Weights of a small audio captioner.
Model: encoder arch transformer, encoder norm layernorm, encoder activation gelu, encoder width 128, decoder width 256, decoder layers 8.
Data: trained on short pieces for a synthesised band: melody, chords, bass and drums, 26041 training examples, 77.7 epochs.
Rows from block 4 of the audio encoder of a small audio captioner, named by matrix and row number. Rows with one number belong to one neuron. Each number is 128 + 24 x the weight over its row's rms, rounded and kept within 0 to 255. All counts start at 0. Numbers have three digits each. After the name is the row's rms in percent of the matrix's.
After each neuron's rows are labels from the 100 clips, of 14848, where the neuron reaches its highest value: "peak on" is the class under the peak. Only what is clearly more common there than usual is listed. The data: short pieces for a synthesised band: melody, chords, bass and drums.
# fc1: MLP up (encoder.blocks.4.mlp.fc1.weight, 384x128), inputs 0-127
# fc2: MLP down (encoder.blocks.4.mlp.fc2.weight, 128x384, transposed), outputs 0-127

fc1.291 097:129120134110146102057131139156077088160122135127153129170139126108110094126095103104139116145110115113119133148110140168145107107127161132125141090153094163123119147108157093118166178123107156158103122141137088071129165134087147164113104139114157129114136112133117136133136120155131120117109101131135168161152164159153101131162126102121101100070152103128158113170141108109139132120143
fc2.291 093:147130130099107127136104111168130105130173099127118131124135164106163111128170133114096130137123103137131142151115123055127145154096109121133130127136159157073094090094117090094129116114145129123132157135153174171179151140117089159132121145129170129098128134162159127099102131140116103186130123144134113163127113114150083145142115115184143081104136111088129140123151104142120114126113
peak on: B major chord

fc1.351 108:132126092083109131116136124131119116168128088118033131188123124131095112140094128141136150089133095151127113159134118175039098102115125096092122092102136148138129089125129130126126121096141168160115165138126113128128127146139131086143156132117103128118125129100137170131171163129147116139147124122131099129123170141086124128142129144133141095135128134093110106128149152158110128143127
fc2.351 115:162119169134143166104132129081083146090149134156193099152118132122137133128136113138129132121109117125131133158144118148144141147128080108121102164118169136139090156100078125142159079116171147121125155124137136154081123176110126098155118138128118153084103131162069094127133120131112100127104134124122153157150096124115118108113149101146128182133110109078132118120167133117154110118135
peak on: E major chord

fc1.265 111:130100124136110127126157161186101097120123150089160137112113162116124138107144107090118140128112166126159126115118076084088094151097144101104147122151123101164141124136106100119145164129118176131153108107104090115129166142130074143142167151122141097124123077148075135128119144144149133128104158136172126129132141091152064159128136138145102155148115127106140097147149123135122150153131
fc2.265 119:123199151150117139129130106109101138128090156141170123135078118139141134110120065092124130124142115122140084165167104122109141167135133134128157083115144098136089112145136136141112125122078129115143129115132143151129129089125129157141193145157118148161143166156129134136080151117114145131147119125121133103109150068117127131108122110184149147132121144151174109082088109132113141130121
peak on: C# minor chord

fc1.147 102:082094151128135138078139086136115155110140123152135133084130128114121151114173127136130103114137145150116127112116092102133163179154143065145181114150150192162088107145155160140151128101123109121083122116133124143110162117097150090122153123142132090167112121160120134128098118086143148105143144101129119088138130131147083150133136146134120145137111103106116163116133087178123135129135
fc2.147 110:164132108091073123135145120149116170127140144113128104153093113140124177146122100128152146149135128130186142131099119161135138128117116157122114075113087129151115165113141101126123143099082123131149106127186100122151130139138170127099119106134123173151132138122130196085089121130127129097147112125113117128138093133139172103125119094077105190116105129150141135137152141133126168109131
peak on: D minor chord; D major chord

fc1.224 091:128130121125122070092128054107125135096102144129130119127141121102164125117163153126125114154139163180136123082169134112117135131133119096089112105133112141106154119117097111119098123121126141101131129133174137091128169129107146127162074145120138128134149118128103145136132127127137128130156138127127129153112112165150134148130132146130137126057129100137205125122100075187139181114119
fc2.224 092:122192153164072136133110150136122155129146140137122139108095080122102104149199104143093120170154130133121113107141111115161129117127120095119135161112133131110125140124135131158128085180124151134140128110191102085131137129150109146128134106117111142112120155140109149127163128148158115104124146091122110140129133133142131196144081128124135107143122117163064105082130131140119114143090
peak on: A# minor chord

fc1.343 103:118132108116170142108117137131126133136140118162087169176123113044100094142137114134119134182125099176130154104130123130098138167083140100147145097124116138134158100140127093151112103106153148163140117159092112161075127168139135126132092137114098127133108115090108121163149120079144127111146125123180139109130111157135124117133114149091145172116129086123161117140123146130135127139142
fc2.343 116:141138147112104172150101112116120165073131119131166107126076187130156156127137112143107160129126133151130119134090090103140094140082124132165109123122084123117134113118132149146144081126123154133144144112112130097104134181067164180131160124134112125132164115183124128126075171106146127127131143132142175149138100127152133135124096107142141102124127105109146089147121155135119146110129
peak on: C minor chord; C major chord

fc1.67 099:123111157142121146145144104145137159166074125147119103097156128119100134126147164149121124117125163127120102094187135123138105093134152123143108124150112158196126087138165178128117109128138120131134112130130129122095144141121143133107136130097139150137115134130099167138112129084168096113110149109093156060129144125130133108138154172080137112069111133116088094108170141127151158103122
fc2.67 091:154133167118113109096132128093128109109107143124129125148151152101124111158100120184135117138095110123143141124125082137129145140136206140117127139110106103161115140129118115161152166132132130140127159156127134135116071113129161105132103085127104133163124160135118150185105086076062138135135144177173123101120103162123146132121125117129083139146147156116104128106119152097104091129142
peak on: no chord

fc1.252 112:058122136135149139115157124135118097132125155113122076128124107110137117111106131114159123135133076112123143164155118130098111143158201160120141132143116120157137125125141127034127099137172145122102130138114158114086136129153132131130146153142126119068130085082131132119161161137135129146126115106159118107092160114133122182107093139087159133104130137141149157130131117126144138137106
fc2.252 112:185128105132172058126097135160159138134107097109106156152148162145116151101176121128116117129137103108127137115134164072094113130133135136110109121086132106117127091139101145083111150132117084108112125149125118102142140140148126125176103133139115126159126138096148132117131142105129144190134108168091139155125095177099115123101137169150131107155125105097145127123153109111145146146082
peak on: no chord

fc1.273 108:120042119133175110116143152129145088121148104061155138142128151140093127113130101125124090158101135121116144057142130135153093152128180117106120106141108116143146131126115131115131107111135139127140126099084120137141154143121111117157149149110090093126146118162128153126087154177095130124111126106159114154125124128148097162134136141136099173126145094143144107091142133144090170153132
fc2.273 119:111129113094119114118128127084128118127126151118169127168109147142130112128105148122131141130143126136129116120137127138088097166133138078080088118111146118152142137127129159127144105121157108142169128151103108155119127163127123151160172129156130159130124136158104134132100080083109129140099103059163070122107126141113143093133110138162188193131182105136105108130128126122102147127165
peak on: C# major chord; C# minor chord

fc1.231 104:124107139130148127088132152167111124114128140126127151109162103168132118141146117135077114131118170105124150125129128092104163159111100072083144125147170113134109094132129088117092114095129149136101140146136101179134162142136112129113155118143088105119101134154115161152097133090124154133130116143165089117113109100117125093123107174156112181130155129145096079130165105121153146131174
fc2.231 120:135135132130091145127102083129133173123131112126165079134097129115138120126127109108135118134131120129123114114141148115125092135116077156144107107138138127155122122117115104191144134148103159160109154157124133046133121138105128118166152123159179138099151141162107157122144139144137096129129115180113150170124075117145102161116121086166134127121098123104171127134081147090099119149096
peak on: C# minor chord; C# major chord

fc1.97 108:137121128153101136123134119131121150138125084132125101127157021110136115113083099113155126155109145137122139151123128099141112143095162156169149121182131170151104106137104185127113091116131137110142088125123126158109150134107148156089129102134122134100108153137117159154109128127151106133158136088120147126134141100131121109130130134129114159125127144095122098099122116101184173133073
fc2.97 102:086125156087095142138113144113154155144124133147126148111150106117135101126151074171145109142122120125140135126118160132119128114098146146161101163090052086100138139127089135185153108127128169126109188115131113116101153127136114159127144112123139166160138106134093097125098132130104088139154139122115130144123119121086167136130110127105120129159080130125152175141171174115109128123147
peak on: no chord

fc1.135 104:147144134132140127100118050142126123117154144073128118114138112111122111112140130132126124103161116075125126107100126115111156164089128122110135101145109165089104141078094098130124120123157142130190124154115111153151160156140093133128129153138093133099100132099130146082121143147109131127172165126145134115071121148131136074133122173106148089087127116129174134116145130134143150161109
fc2.135 103:126175118127123130132139109159124135107136071116152129124136085095129117139135103147082121118104103098089096105146104110117144153130106136185132146147154132107070106106114174142114101141110115147155106158156134128162138083137178108135081126133128112109115129155128152147118128158160128108144155126106167121184126190107169130078129105133132121130116139128165129096106141113146158144151
peak on: D# major chord

fc1.307 096:106152130124125076103138055157113130115122103098114128104145148130125104120169126131126116153105101083157141116125103098185125143126146125140177117133108161078099125119079128115112154133119151126093089120148122136133134144095082143144121125115133152167137160185123121162119129111090114158149157139104091122117128124135127121153102157159159108094121153136158167081151099142153117132134
fc2.307 096:133126125118144067122095123119157149126149112114135104168118137167133129088176144125107120133153109139099109107146139123125126108117065148111133179103165126124099127124135159112125126130148129137072133118115098132168145092089129112175114150144128136162174165148106077125130143074125130128100074091151131173155155145144139126104109140132101147153095160133132083117128130142142122144149
peak on: A# major chord; D minor chord

fc1.92 098:167070092131124100090122150147126099100153071133142137171100135078153140158118141150118173128098113125141130112127118129137146091078108103102102125149141115179095131095126131076103089126155161129103090144104138138094124157089096144105119159121124139101154146110087147132133148104122131137156160129138147126160117107134148124144117145137143170132093122121170135129141098122121170117137
fc2.92 095:167184141107119152142093128155055123134170086159101104153069128132099120147156133124096171107122150172135108103118125129110156127114136123138157107133143141104148119122133163125111131115138124145134129116102092111104127186088172125114172127116119134130156137100109117129127123099166119130101127128140146156139148124120106100102125127133102110095127143110127109131155135215147167116111
peak on: A minor chord

fc1.366 109:133122098096127117147141075173103130160165128071128139135136082095127139129133137121132120142118130072112161134116138167153159128128133118101133151131118170134123065088142134129082122152067101163157142134129110133088137116122151142109102127117145116136105135171084186131141098135131145123175141159167131161139098134142100126142092135142137116114144139127148132120124075166140122130110
fc2.366 108:121138149126139120117117158138147128156136100121087154138132132131148108146127134122140048118141115093124129145122093139086193161149139155125150184106086122098119128115104126069113125088124116161120129120132128097117117167138119128153140124154097148110117101131127136162149089121120169162141068144133112177151105135156123144147074147143097140114127150097146145135093173112125110109127
peak on: B major chord

fc1.368 110:130118132149142134103121127166134135155128105064095111160113095133113114128092148105100125123110087127107129155156145148054136087114166109096132093165125159120144140099167137129143105154133138167122127138133106096132167119149140168103092143119102116124133153098077148134122109114099122115131147130179160122114142160163158109138113127128155073098119146100100092118160138133139154142104
fc2.368 110:141178184120142107151124120090132135175138128152130134138116117167085096134147099105137111166106093110129129158197137140178146099125127129115173156078130126148133115110100129120132106074125106128158127139146134123145133130117129124151124146118142103114126123152123159145064101123115148124140054105097112151138136139138100134109123106163122155079081148109135152143128158137123105127128
peak on: B major chord

fc1.289 104:134113062102121099098134129177124103149133089119127133132138117112130146164138136123132121155136119138127151169184110155097094126113152119106122107129114151114084174118155108126135194110159138153179132134062136171096118120106107145131122125128120129137136113090140127102151163125126103094132136148115110120112131069120150184131117163105154101114132122141160103108131124140077147130119
fc2.289 113:153132119110136143125132127126123110073131105147135156092122140175150152134143094132111151143120115090112114159173123089053113146122124104138072112142135078068174146106185171131128153116118118121135123137131141155135130104131153112126134156126138140126112152096163113109145096120106083119131133162074128113132111171113175137105142141131155096131119112104137145136136142128179136131151
peak on: E minor chord

fc1.3 091:145134116115116093127096078151129118152135136113128129128156112172154158118122107118114103169128146091140120117127140152159166092061105149064142130152113167112123119129153111136111087136137087109165151147109108102151157129132120168156126126105109129143144138158129174121184143141104138119093089131104146137070160108178111117134111143136103118111103106118131127138137147120081108129098
fc2.3 092:159124125076123112109113103115115113091166111163105108151124131094125104134094104137147097150154165184108164142097105143116128086116097143112111118102073137149138150103097141138180136135098154085157152097185166137114128159124153128131142132126099118116144143152119123155137105083120144119154124114152132193129125141114178145144091134118110143137120140108130134126149170144101125126155
peak on: B minor chord

fc1.186 101:146083093103144102110139117156117154128105088106108107077155126134099116115142164153164113108132128091131099073096186099169127093071138152126131071128116135179162140138093098128115133114130157119114114110114140139120148138087117116121144147124135117128155123114131141132124161142117116132086133106091093146134142142154129145127135149169129185092144123120174122143144134083122149128118
fc2.186 100:134127171122114123154135107118111173145147130175198135139129106103131127130089164104125104167126147135123120129174107194091121124138148123117108172085160128139148150167137127128132134091088174125148127109096112140089098116163129151124147128098105132071129152111124104112146087148129147122115125107136128112074161103108119087159135128103131142144138125082139121135101157135155120120139
peak on: no chord

fc1.82 105:125126081103122117124124094141154131139150086095154132120154113134133147136137132104120084121113140123161096113138114123122128137085142100115102057125165130085121122102123153125106113103154112125111123128070109081137148135123128165157157160109188127142159107094118178133166134149120106080128145153101113140135113110136075163170112174116135118120124151137147116088120180128124134122128
fc2.82 116:140100137119121137123127084103139122132161101079123051138132083118162128125156121130126073169101122116116135154138164168131129128107140159162116104111097146130141130163152117150132173154109090117181141089157126118163115116155137091142103102135167099113128139123070140132135102131110120102163131161122113154142122118125128117120145167125131108114119124109119138164138183084159138148111
peak on: B major chord

fc1.150 107:123136076175085129087136158148152134139137126158078122111160115101147086125145148137172147124120128123120124133119146163162127080106131133148101088143170148139095111124133131117140122088087155118122044134136143124123128155131132141133087143125113140108149107125145155177129142141137114089154128077101119070112105078136142140119131153124171123133128128166136132089129109148128130147117
fc2.150 115:125088169112081133168139128125107163135129113120069081161133097103119139117113086134132129108147129185115169093082124116108096130134108117161182163162141100130134128109127122137154126084134127120133142110116114108121155130156139122121208127107122120146123082136134123127107150124106148135126128152136180184131139136169133151121137137141110098076097153162124129112135138105139128127135
peak on: F minor chord; F major chord

fc1.103 108:146093082128126162139118068150081146105123123130125134102129101159133130129140111124068095166126115123162110096123128131096109130131109102114115106140139149142171142131099156128132068128121127159134121144101115119123174167156076114129134133148102131154117172158123135116138125139069124095152178109095112106131127191076122080103140149161128132140128128113148137130143147126146110138131
fc2.103 118:095106108173165128133098138123138145155098083140081133124147133096103129140120105116123151129106042125142128126164175128144102129152133131142170120127153076135108137118107123116143145100113138139149095131127138087128139104147150135131147120121137112120077113148157110136157166107165146137166167139092133128125159162101072123107114154160135085152099132082158147132131133131104128163132
peak on: D major chord

fc1.279 100:120112132133127150131128124159117101121123130156177146133116083140116145121159081159124160083121109115114137175127096117103104116150143119110084149135057124176098080091146131111141098169130162117114122126148157148141154133149096136120135194122127103155107116157115115125160136150126152101149109120088106093132136065092098150124154127104104131124128110093165100126124130140136144145127
fc2.279 099:104148133077155162151107118142105134111157130128137124128121143144128128079132128119131147136140171095106119126112119077120173119111131148160095122092141128085188129154147151121140118134078157115082142114139112123128100140132120143125128126127139129156142137103136132141116091094085129168136151154120139128151064134143156159134067069112178104113120146146156150160154115147151127131086
peak on: A# minor chord

fc1.131 107:085157105157127111128114119148108155156126148156126138162112148092137141157084116117137102143105151115135115125129089125075097164127124115164189107174131134119133130121132111153150082088151126164128082130097147161117161140163098145123124134115026104113138115113097136147115125113162130143121151103138134113122139137098118151117116154099155161093143117123125121117129156102141136123164
fc2.131 123:116091135126152135172082124113100167129118102103172128143132110126129139109189106106097102130128120117106138103121073109131129162119093129166128166122124140128129129124145133151133113128144148171102121121102093165163090109092104149156142105113137128149116134163133123167095116136092139154080111133140132126144116111154124119146109141141207088107128130151147130165077173098133127106151
peak on: C minor chord

fc1.151 104:144117122076136123109114177136140168183136118097131141138133127131112148174160115107104098094124142109134142132115118110104132122106170126167161097147160095096139135168156129126116157145180091090107077145129135106135135124103110107132088144132139099143117109158113160119107175151111140127177167103164134096130118097098127089136112159130146137110135164145134135086140093137117122163128
fc2.151 098:140103142115083117127098148128126136101132105142075129124101125123114114127157116122144128136137142115127135148080143140183127098124097127201145146109149188090115160132107101132140128127132114085134100125174095120137164119113132100131090148147137143139135123133127105133122117075156113113124115155087159172125096122153177133131113132134138149137080183159186137122123168101127139145106
peak on: F major chord

fc1.115 100:132096127153105134123135163130116103189109096172142127157162133143098121160113159120116145120110112073102117139096089142143103121103118134134112141190096118140145103158113097135123067163171153139132132143111146149144134161131136180107092133136128120130076111113107139075153172147157124133169150121133110127140142103105116138089136166114140128127129134114128077105119084133120126136137
fc2.115 101:131156129078103129114123101122096134092125175135142131128123124151121158123168129154070145142101185105175127168099097122100130122124125120135097093122139107138160147147076115121141137161126138143117106152129097145142123134101195129148121114139160121151106135128095101163133094067111123127108137112128129157162090129178123110130144143142137091159172121131120116168099139097137121144104
peak on: A minor chord